config = dict(
    model='segmentation model',
    dataset='larger renderings of crowded toy scenes',
    train_examples=90422,
    image_size=48,
    crop_scale_min=1,
    horizontal_flip=False,
    cutout=0.4,
    num_classes=31,
    arch='unet',
    norm='batchnorm',
    activation='silu',
    pixel_unshuffle=2,
    widths=[48, 96, 144, 192],
    blocks_per_level=3,
    block='basic',
    attention=False,
    upsampling='pixel_shuffle',
    init='torch_default',
    residual_init='none',
    optimizer='soap',
    beta2=0.99,
    lr=0.0034,
    beta1=0.95,
    shampoo_beta=0.95,
    eps=1e-08,
    precondition_frequency=25,
    max_precond_dim=512,
    merge_dims=True,
    one_sided=False,
    adamw_lr_other_params=0.00084,
    steps=7800,
    batch_size=128,
    epochs=11.0,
    lr_schedule='step',
    warmup_steps=390,
    weight_decay=0.4,
    adamw_weight_decay_other_params=0.05,
)
Rows from block 10, named by matrix and row number. Rows with one number belong to one channel. Each number is 50 + 15 x the weight over its row's rms, rounded and kept within 0 to 99. All counts start at 0. After the name is the row's rms in percent of the matrix's.
# convs0: first 3x3 conv (model.mid.1.convs.0.weight, 192x192x3x3), inputs 105-119, a 3x3 kernel for each
# convs1: second 3x3 conv (model.mid.1.convs.1.weight, 192x192x3x3, transposed), outputs 105-119, a 3x3 kernel for each
convs0.76 091:46 58 58 68 33 59 50 37 61 67 39 59 57 55 45 59 54 42 38 59 74 41 53 48 50 57 48 78 28 37 50 36 34 34 46 54 50 50 64 36 66 41 60 58 52 35 63 44 55 26 30 56 72 36 30 52 70 38 59 55 52 33 37 51 44 50 46 55 61 73 60 40 63 43 31 57 45 45 56 42 32 41 61 82 38 48 59 36 42 67 47 62 48 35 62 56 29 51 46 64 61 42 34 73 60 50 61 54 39 41 48 56 79 44 61 53 53 63 75 30 52 46 27 71 49 51 29 85 62 35 21 42 61 68 37
convs1.76 086:58 60 49 38 60 51 43 41 25 45 57 57 51 54 64 37 61 67 53 49 58 41 46 47 73 48 64 57 61 57 82 55 51 39 46 24 72 36 40 54 65 45 51 40 60 48 67 43 47 56 54 51 81 74 52 73 44 66 32 61 36 60 67 44 60 32 73 57 50 52 35 65 43 47 40 76 56 52 60 70 20 34 70 36 36 38 43 25 62 44 58 59 46 31 74 64 72 39 61 22 57 52 46 40 55 45 45 60 49 52 34 44 43 23 71 49 44 54 43 61 42 49 49 37 61 45 46 38 62 34 52 67 43 28 60
convs0.77 107:85 65 46 41 54 59 75 62 65 58 59 52 87 71 51 33 63 52 58 33 80 37 42 41 47 40 61 63 89 52 65 66 42 35 54 63 60 40 55 45 58 40 33 39 26 34 53 64 69 48 56 20 29 50 46 51 51 53 29 44 44 45 37 32 32 53 53 54 49 41 39 54 48 60 33 59 34 39 66 51 50 58 59 55 43 28 48 36 39 46 52 49 53 49 64 53 68 40 37 58 77 45 93 60 55 36 66 51 40 49 59 35 59 62 69 58 80 28 38 56 51 37 39 47 58 35 54 72 40 66 65 53 76 70 51
convs1.77 108:56 40 58 60 56 54 59 50 28 43 48 65 39 85 62 81 52 46 68 67 43 53 45 63 77 42 23 58 32 70 49 56 62 33 61 31 65 41 71 66 57 53 48 54 44 60 27 72 36 75 26 49 40 53 60 64 20 30 40 38 67 54 18 66 56 83 41 66 43 47 34 54 30 46 70 49 83 38 65 59 48 49 41 47 42 63 37 39 49 67 32 35 44 57 46 51 69 67 87 39 47 52 69 49 63 57 75 15 36 52 60 64 60 63 43 84 12 47 75 35 49 54 71 40 78 29 18 61 40 40 39 56 52 34 38
convs0.78 099:38 61 56 45 33 64 52 54 34 60 61 42 54 60 66 72 39 50 50 67 42 47 58 55 67 44 69 93 53 38 53 48 40 33 31 68 46 52 51 48 46 33 42 63 68 53 39 57 94 92 55 29 38 47 52 39 36 35 40 45 46 57 79 31 23 38 48 53 55 74 39 43 25 36 47 53 56 23 78 69 72 51 48 50 47 27 45 35 49 66 43 48 59 45 47 63 10 47 59 55 18 55 49 44 38 38 54 42 45 25 43 30 12 52 34 84 57 31 52 41 78 37 38 20 60 62 52 56 65 63 58 84 45 79 87
convs1.78 098:30 37 46 49 58 63 55 66 48 47 29 31 60 79 58 47 37 64 43 48 47 33 27 44 43 21 42 27 64 57 59 72 85 82 62 46 61 53 82 51 39 55 18 76 31 39 58 65 53 25 63 55 75 75 57 42 51 49 61 36 43 23 37 55 49 41 67 43 77 49 65 66 49 47 63 41 37 54 62 40 21 56 70 73 51 49 37 79 78 45 57 70 84 64 46 48 74 42 30 47 47 61 42 40 88 43 56 46 64 53 56 58 60 43 66 63 48 52 53 64 79 50 21 44 45 25 77 71 66 41 71 71 63 25 27
convs0.79 099:59 42 50 42 48 59 82 43 45 58 69 45 62 43 37 46 59 51 50 63 38 59 36 58 53 59 56 45 22 55 42 44 44 62 29 45 52 76 37 64 19 27 46 40 46 52 42 40 67 28 69 54 58 53 46 56 34 13 30 38 29 41 52 77 29 64 58 59 75 38 73 52 83 52 44 34 79 55 36 54 28 30 23 88 31 63 43 45 67 42 15 75 58 67 52 63 67 30 62 73 36 16 44 49 53 57 54 46 35 50 81 58 76 44 46 60 44 57 29 52 52 38 56 15 54 56 66 71 47 44 61 36 55 48 45
convs1.79 091:48 53 63 50 35 72 53 46 59 51 40 48 78 53 53 26 65 65 52 57 59 67 50 32 60 72 35 50 54 56 71 44 55 44 46 46 39 48 41 74 53 28 48 58 52 53 65 54 53 50 80 51 31 45 53 65 48 60 34 96 39 65 41 47 34 47 66 34 72 25 55 21 40 38 57 42 44 74 37 63 57 58 78 63 44 44 23 47 02 72 35 26 63 19 51 38 69 39 64 50 63 49 48 30 61 42 50 67 53 54 35 38 74 33 64 31 51 68 75 75 60 33 58 78 46 61 52 49 31 32 35 63 40 73 73
convs0.80 096:33 33 68 48 60 34 45 53 46 39 50 45 54 26 43 34 61 65 57 67 29 54 43 22 64 63 40 50 46 56 26 73 45 37 63 18 58 60 81 59 44 48 46 41 53 33 56 56 00 46 41 66 36 19 62 57 69 30 55 49 13 56 51 50 83 63 45 69 41 64 20 72 50 47 58 04 51 41 09 37 28 55 53 55 56 75 47 52 43 49 57 15 41 50 48 27 40 18 26 37 22 50 49 53 61 68 46 60 53 57 38 50 54 18 41 45 36 82 52 45 21 48 54 36 36 38 50 62 59 41 64 36 58 45 48
convs1.80 105:46 51 47 46 46 40 57 66 42 82 56 62 43 43 26 47 43 40 67 13 68 42 63 43 48 30 46 46 47 52 49 59 60 58 78 48 61 48 48 61 57 57 47 74 76 50 65 53 42 66 50 73 25 39 55 43 49 23 60 52 45 39 63 68 50 33 77 57 44 58 48 37 36 54 54 36 75 28 44 42 46 59 59 45 57 38 50 65 31 36 65 30 47 77 69 59 47 70 35 51 31 62 58 29 24 59 48 77 51 69 67 41 52 19 73 40 25 60 22 35 30 50 49 63 46 48 57 57 57 94 67 74 72 53 64
convs0.81 104:47 45 42 13 65 52 45 52 42 31 31 40 38 56 43 50 41 52 77 53 59 30 52 56 39 62 46 27 38 66 74 42 34 54 60 60 67 33 48 65 03 33 42 45 59 66 70 36 21 52 42 59 55 50 60 32 68 48 30 35 40 51 53 66 40 66 68 32 56 53 51 56 41 18 38 37 29 63 56 51 61 73 26 53 60 46 30 47 53 44 66 22 51 63 56 35 60 61 45 43 65 31 54 19 75 52 54 43 35 23 55 03 77 65 39 55 59 62 53 53 23 71 46 53 49 45 24 59 53 63 67 43 46 49 46
convs1.81 104:51 52 49 53 61 67 69 22 42 56 53 49 41 49 71 47 37 54 47 41 53 39 84 39 74 29 36 53 41 46 50 43 24 45 38 74 50 59 50 46 40 34 57 51 28 55 49 66 41 48 55 54 35 49 46 56 56 52 78 47 43 68 22 55 46 40 38 56 67 56 33 58 41 43 49 50 61 49 47 62 45 44 54 49 67 47 45 27 96 67 51 47 50 30 91 52 40 62 53 51 39 52 58 61 33 51 25 44 42 45 63 61 33 55 29 50 27 47 57 37 47 61 88 50 76 39 48 39 40 48 71 65 18 82 48
convs0.82 104:54 21 51 56 57 76 82 73 62 47 34 39 46 39 40 59 50 60 47 57 59 42 44 94 32 60 63 25 39 29 54 57 28 52 28 51 62 58 48 35 54 57 52 72 49 70 50 58 50 56 31 99 20 49 54 40 42 43 64 31 62 09 65 46 59 59 46 45 80 21 29 42 48 40 40 40 50 45 49 48 48 43 58 49 26 54 46 34 56 56 42 77 33 57 33 54 54 28 51 21 43 43 48 43 47 17 88 46 60 57 47 52 37 13 35 51 29 40 44 74 50 43 44 67 63 34 52 61 60 51 78 71 37 41 55
convs1.82 123:63 44 52 57 58 61 41 72 58 65 56 48 47 49 49 30 49 60 63 32 69 43 62 40 50 51 40 55 56 48 70 17 49 38 56 53 73 47 35 47 43 48 35 48 60 35 47 36 45 31 61 75 52 70 14 49 56 35 51 66 59 36 55 30 65 48 39 40 52 67 28 55 16 90 34 60 62 52 60 44 79 57 47 41 57 44 74 24 51 61 45 51 72 51 80 48 42 54 47 74 42 54 72 17 53 66 42 44 81 65 35 37 58 40 65 19 63 59 39 79 71 42 69 40 59 63 86 46 65 48 54 55 48 64 42
convs0.83 098:44 34 65 63 20 69 60 34 35 56 40 37 42 61 60 43 38 62 49 51 39 31 68 38 35 59 53 43 41 87 45 55 77 39 46 59 65 28 71 46 67 00 48 52 91 69 52 55 39 44 35 63 54 37 65 48 59 39 57 53 40 63 44 75 45 25 36 60 36 30 62 52 19 46 36 70 35 61 73 27 67 55 75 60 42 64 24 51 49 44 32 45 49 55 53 45 54 48 68 29 50 85 56 74 29 47 57 51 50 64 39 58 27 42 53 14 54 69 69 65 58 55 64 60 43 37 67 44 60 48 56 87 46 59 58
convs1.83 098:35 36 38 75 74 42 46 32 51 30 55 62 66 41 64 54 42 48 47 56 38 65 40 46 49 29 53 42 63 28 59 55 57 44 62 45 43 35 77 54 39 52 33 74 56 42 65 57 61 38 56 36 37 52 55 38 62 45 12 71 70 62 44 65 32 40 61 42 41 52 33 71 68 60 33 44 26 41 71 39 39 43 38 57 49 43 49 65 63 49 81 57 39 72 36 40 38 47 58 32 66 54 47 60 55 58 46 40 38 63 51 49 64 70 49 36 72 47 67 64 41 40 39 64 44 59 61 42 38 21 59 40 64 49 13
convs0.84 105:44 56 49 65 57 56 53 50 52 62 56 74 30 58 49 81 67 33 67 35 65 56 43 63 56 49 47 60 28 43 64 57 59 90 40 65 40 48 38 55 55 45 39 24 48 56 33 43 71 52 61 52 38 56 79 57 37 42 50 56 54 52 36 99 51 37 31 33 55 71 76 43 71 55 34 56 42 50 57 35 66 61 43 55 75 56 56 59 53 50 61 30 79 23 19 43 59 33 39 64 84 72 63 62 50 53 48 48 53 43 45 40 36 40 22 44 51 43 55 47 47 61 23 58 57 58 55 24 49 22 56 56 70 73 11
convs1.84 106:47 81 21 49 41 54 49 58 55 35 75 57 50 68 62 50 58 52 48 29 59 57 65 37 70 45 42 51 47 51 66 62 54 50 49 53 46 74 62 52 71 57 38 59 60 42 70 57 53 50 32 42 52 76 49 42 50 50 52 58 45 57 67 39 60 42 38 47 64 58 52 77 44 86 24 60 61 45 24 36 52 35 69 50 22 75 73 46 54 45 36 82 44 67 62 84 17 76 42 42 59 73 71 46 30 57 38 64 49 53 61 65 60 02 88 40 46 40 59 54 50 67 20 66 48 38 49 36 67 34 67 53 22 93 58
convs0.85 098:64 54 79 37 57 42 38 63 38 50 46 64 75 54 35 57 53 52 48 40 41 54 40 44 52 64 69 52 36 76 78 43 61 38 94 43 54 33 55 67 38 50 37 41 70 41 80 68 25 48 53 64 36 32 45 38 47 33 08 46 58 39 36 40 44 53 52 56 61 65 55 38 62 50 57 79 34 88 74 46 48 33 52 49 62 04 40 44 49 63 51 51 25 57 60 37 23 61 61 58 55 45 29 43 46 46 26 52 54 32 57 68 70 55 47 45 70 55 27 42 63 13 54 23 49 52 70 68 45 31 65 70 21 44 65
convs1.85 102:42 75 41 62 49 48 40 45 60 46 48 48 54 46 44 53 74 47 46 39 43 54 68 85 46 53 76 40 68 13 42 34 07 56 66 53 54 81 35 41 60 45 45 45 47 28 62 29 70 28 48 46 57 54 34 54 77 58 51 52 62 35 73 58 63 46 44 33 70 73 37 51 36 39 43 34 27 53 22 35 77 26 46 53 49 54 46 35 41 71 66 66 62 46 15 65 43 50 58 40 52 51 71 39 69 35 38 67 55 41 52 45 57 39 33 34 75 51 18 72 44 74 13 49 59 49 84 09 54 47 66 21 38 72 27
convs0.86 096:51 54 56 67 72 54 37 57 55 45 56 31 32 46 55 61 43 38 50 64 37 57 41 56 63 61 54 46 45 53 41 39 42 15 31 56 56 50 56 60 32 47 54 73 52 31 61 50 55 58 52 36 40 72 46 46 32 34 63 30 67 63 43 42 26 45 52 54 36 66 65 54 39 14 63 45 49 47 43 42 46 15 41 15 37 39 32 09 50 75 50 36 57 55 47 46 50 31 38 35 61 73 47 61 52 25 46 46 61 82 10 46 41 44 55 58 10 17 17 74 61 33 33 33 33 62 37 58 51 38 15 54 40 28 38
convs1.86 086:37 13 15 66 66 31 58 47 58 57 44 24 41 55 28 63 58 54 48 42 58 35 29 67 42 48 66 39 60 58 42 35 64 47 39 06 47 29 38 95 77 26 51 61 47 50 50 77 58 31 75 47 30 31 58 74 66 43 39 73 27 38 32 55 36 49 58 51 58 56 48 53 46 51 33 57 52 63 55 58 25 48 60 72 62 62 09 70 12 48 50 46 48 47 38 55 46 57 30 39 42 21 50 33 74 40 43 45 70 37 46 25 72 74 44 58 58 48 71 51 51 24 40 58 62 36 55 47 45 45 43 61 58 50 58